{
  "mlp_ratio": 4,
  "fused_qkv": true,
  "residual_init": "zero_last"
}
Rows from block 5, named by matrix and row number. Rows with one number belong to one neuron. Each number is 50 + 12 x the weight over the matrix's rms, rounded and kept within 0 to 99. All counts start at 0.
# gate: first MLP gate (model.blocks.5.ff1.gate.weight, 512x128), inputs 0-127
# fc1: first MLP up (model.blocks.5.ff1.fc1.weight, 512x128), inputs 0-127
# fc2: first MLP down (model.blocks.5.ff1.fc2.weight, 128x512, transposed), outputs 0-127
gate.416:48 49 47 50 51 53 50 55 58 50 49 52 53 56 48 44 53 50 50 52 45 52 51 46 52 52 45 48 40 49 44 55 45 48 49 51 51 49 49 43 53 51 43 50 54 50 50 47 46 49 50 44 55 48 46 50 53 50 49 51 52 50 49 52 56 55 48 51 58 51 52 53 46 50 47 50 56 48 47 52 48 46 46 51 48 55 52 54 51 55 50 49 53 52 46 52 54 49 56 48 45 52 52 49 47 50 52 55 50 49 48 49 50 47 45 56 48 45 46 51 50 44 55 53 51 55 50 50
fc1.416:50 52 49 48 45 45 52 46 48 52 50 51 51 46 52 50 55 57 47 49 51 49 50 46 48 52 45 51 50 42 57 52 46 44 42 48 51 48 54 49 47 51 52 50 49 47 50 51 48 50 50 47 48 52 47 46 52 51 53 55 57 47 52 48 59 48 42 48 57 50 54 50 48 52 44 47 47 56 56 52 50 52 55 48 51 54 53 49 49 49 43 50 51 51 49 56 49 49 51 53 48 48 49 52 48 50 55 50 52 54 50 55 54 53 50 49 52 53 47 50 49 50 44 48 50 56 53 48
fc2.416:52 49 50 46 49 52 51 55 52 42 41 56 48 53 47 47 51 49 47 54 48 48 51 47 48 52 52 47 50 53 50 54 56 47 48 47 53 49 49 48 46 48 50 47 49 52 48 58 53 52 52 52 49 52 54 47 51 54 47 52 48 45 48 52 50 50 49 49 51 46 49 46 47 49 53 52 58 51 50 52 50 51 47 49 54 50 43 48 54 48 46 57 47 50 50 53 48 47 44 53 57 46 49 52 48 55 47 52 47 46 52 55 50 49 47 47 54 55 51 55 51 51 52 55 49 51 50 46
gate.418:50 50 49 51 52 49 51 49 51 50 49 51 50 50 50 47 51 51 51 50 48 51 51 52 50 51 50 51 50 49 49 51 49 49 49 50 50 49 46 48 50 49 50 50 50 51 49 50 52 50 50 48 50 50 52 50 50 49 51 49 52 51 52 49 51 52 50 49 49 51 51 51 52 49 49 50 49 50 49 48 50 51 50 50 50 52 50 50 49 50 49 49 50 49 49 48 53 49 48 49 50 50 50 48 50 49 51 51 50 50 52 50 50 50 51 47 53 51 50 50 51 49 49 50 51 50 52 50
fc1.418:50 49 48 50 51 50 51 49 50 49 50 52 51 51 49 49 50 52 52 49 48 50 50 52 50 50 50 51 49 49 50 51 50 50 50 50 50 49 48 48 49 49 51 49 49 51 49 50 51 49 51 49 51 51 51 49 50 48 51 49 51 50 51 49 51 51 51 49 49 50 51 51 51 48 50 48 51 49 49 50 51 49 50 50 51 52 50 50 50 51 50 48 51 50 49 48 53 48 49 49 51 51 50 47 51 50 50 50 49 49 51 49 49 50 52 48 53 52 50 51 50 50 50 49 51 50 52 50
fc2.418:50 50 51 51 49 50 51 48 50 50 50 48 51 50 50 51 50 49 50 50 50 50 50 49 50 49 48 49 50 51 50 49 51 49 53 51 51 51 50 52 51 51 51 52 49 48 51 50 50 49 48 48 49 49 52 49 51 51 51 50 51 51 48 49 50 51 51 50 48 50 50 49 49 48 50 50 49 50 51 51 52 49 50 51 51 50 48 50 51 52 51 49 50 49 51 49 48 51 50 51 49 49 50 50 48 50 51 49 52 50 51 50 51 51 51 50 50 50 49 49 52 50 50 51 51 50 49 48
gate.419:50 50 49 49 49 49 50 52 51 50 50 49 51 50 50 50 50 50 50 51 50 51 49 50 50 50 50 51 49 50 48 50 50 50 50 51 51 50 50 51 50 50 50 49 49 50 51 50 50 51 50 49 49 49 49 50 50 52 51 51 49 49 50 51 50 49 49 49 51 49 50 50 51 51 50 50 50 49 49 49 50 50 49 50 50 50 51 52 52 51 49 51 51 49 49 50 51 50 50 51 50 49 50 49 49 49 51 50 50 50 51 50 50 50 50 49 50 50 50 50 50 49 51 50 49 51 51 49
fc1.419:50 50 51 51 52 51 49 49 50 49 50 51 49 50 50 51 50 51 50 49 50 49 51 50 50 50 50 50 51 49 51 50 50 50 50 50 48 51 50 50 50 50 50 51 51 50 50 50 50 50 49 50 51 51 50 49 50 49 49 49 50 51 49 49 50 50 51 51 49 50 50 50 50 49 49 51 50 50 51 50 49 50 51 51 50 50 50 49 49 49 50 50 50 50 50 50 50 50 50 49 50 51 50 50 50 50 49 50 51 51 50 50 50 50 50 51 50 50 51 51 51 50 49 49 51 50 49 50
fc2.419:51 51 50 51 50 50 50 50 50 48 50 50 50 50 50 51 50 50 49 49 49 51 49 51 50 49 49 50 50 49 50 51 49 50 49 50 50 51 49 50 51 51 51 49 50 50 49 51 50 51 49 50 50 51 50 50 50 50 50 50 48 51 50 51 50 50 50 49 49 49 49 52 51 51 51 51 51 50 51 50 49 50 50 50 51 51 48 50 50 50 50 50 50 50 50 50 50 50 50 50 50 49 50 51 50 50 51 50 50 50 50 50 51 49 51 50 50 50 51 49 50 51 49 49 49 50 50 50
gate.420:52 50 50 49 52 49 50 49 50 49 49 50 50 49 50 49 50 49 51 50 49 52 49 50 51 51 51 51 48 50 49 50 50 49 51 52 50 49 51 51 52 51 49 52 50 51 51 52 49 49 50 50 51 49 49 50 48 48 49 50 50 50 50 49 50 50 50 51 52 48 48 52 50 50 49 51 49 49 50 49 49 51 48 50 50 53 49 51 49 50 50 51 49 50 51 51 49 51 50 49 50 52 51 49 48 50 50 50 49 50 52 51 49 49 51 51 50 50 51 50 51 49 49 49 50 52 50 47
fc1.420:51 50 50 52 47 50 51 50 51 51 51 51 50 51 49 51 48 51 48 49 49 49 50 48 51 48 50 50 49 51 52 50 49 50 48 51 49 49 51 49 51 49 51 50 50 50 51 49 50 49 50 51 49 50 51 51 49 52 51 50 50 51 49 52 48 49 49 52 51 50 52 49 53 50 50 48 52 52 50 51 49 50 52 49 51 48 49 48 51 48 50 50 50 49 51 49 52 48 50 50 50 49 51 49 49 49 50 49 48 49 51 51 49 52 50 52 50 50 51 50 51 49 52 49 51 48 50 49
fc2.420:50 51 50 50 51 51 50 50 51 50 52 51 49 49 51 50 49 48 49 50 50 51 50 48 51 50 50 50 47 50 51 51 50 49 50 51 50 49 50 48 49 50 52 49 49 50 51 50 50 49 50 51 50 51 51 51 50 50 48 50 52 49 50 51 49 49 49 50 51 50 52 50 50 50 50 49 48 50 48 49 49 50 49 52 49 51 51 50 50 50 50 50 51 50 54 52 51 51 49 49 49 51 50 52 49 51 50 49 50 50 48 51 52 47 49 52 51 50 49 49 48 50 51 50 50 51 50 50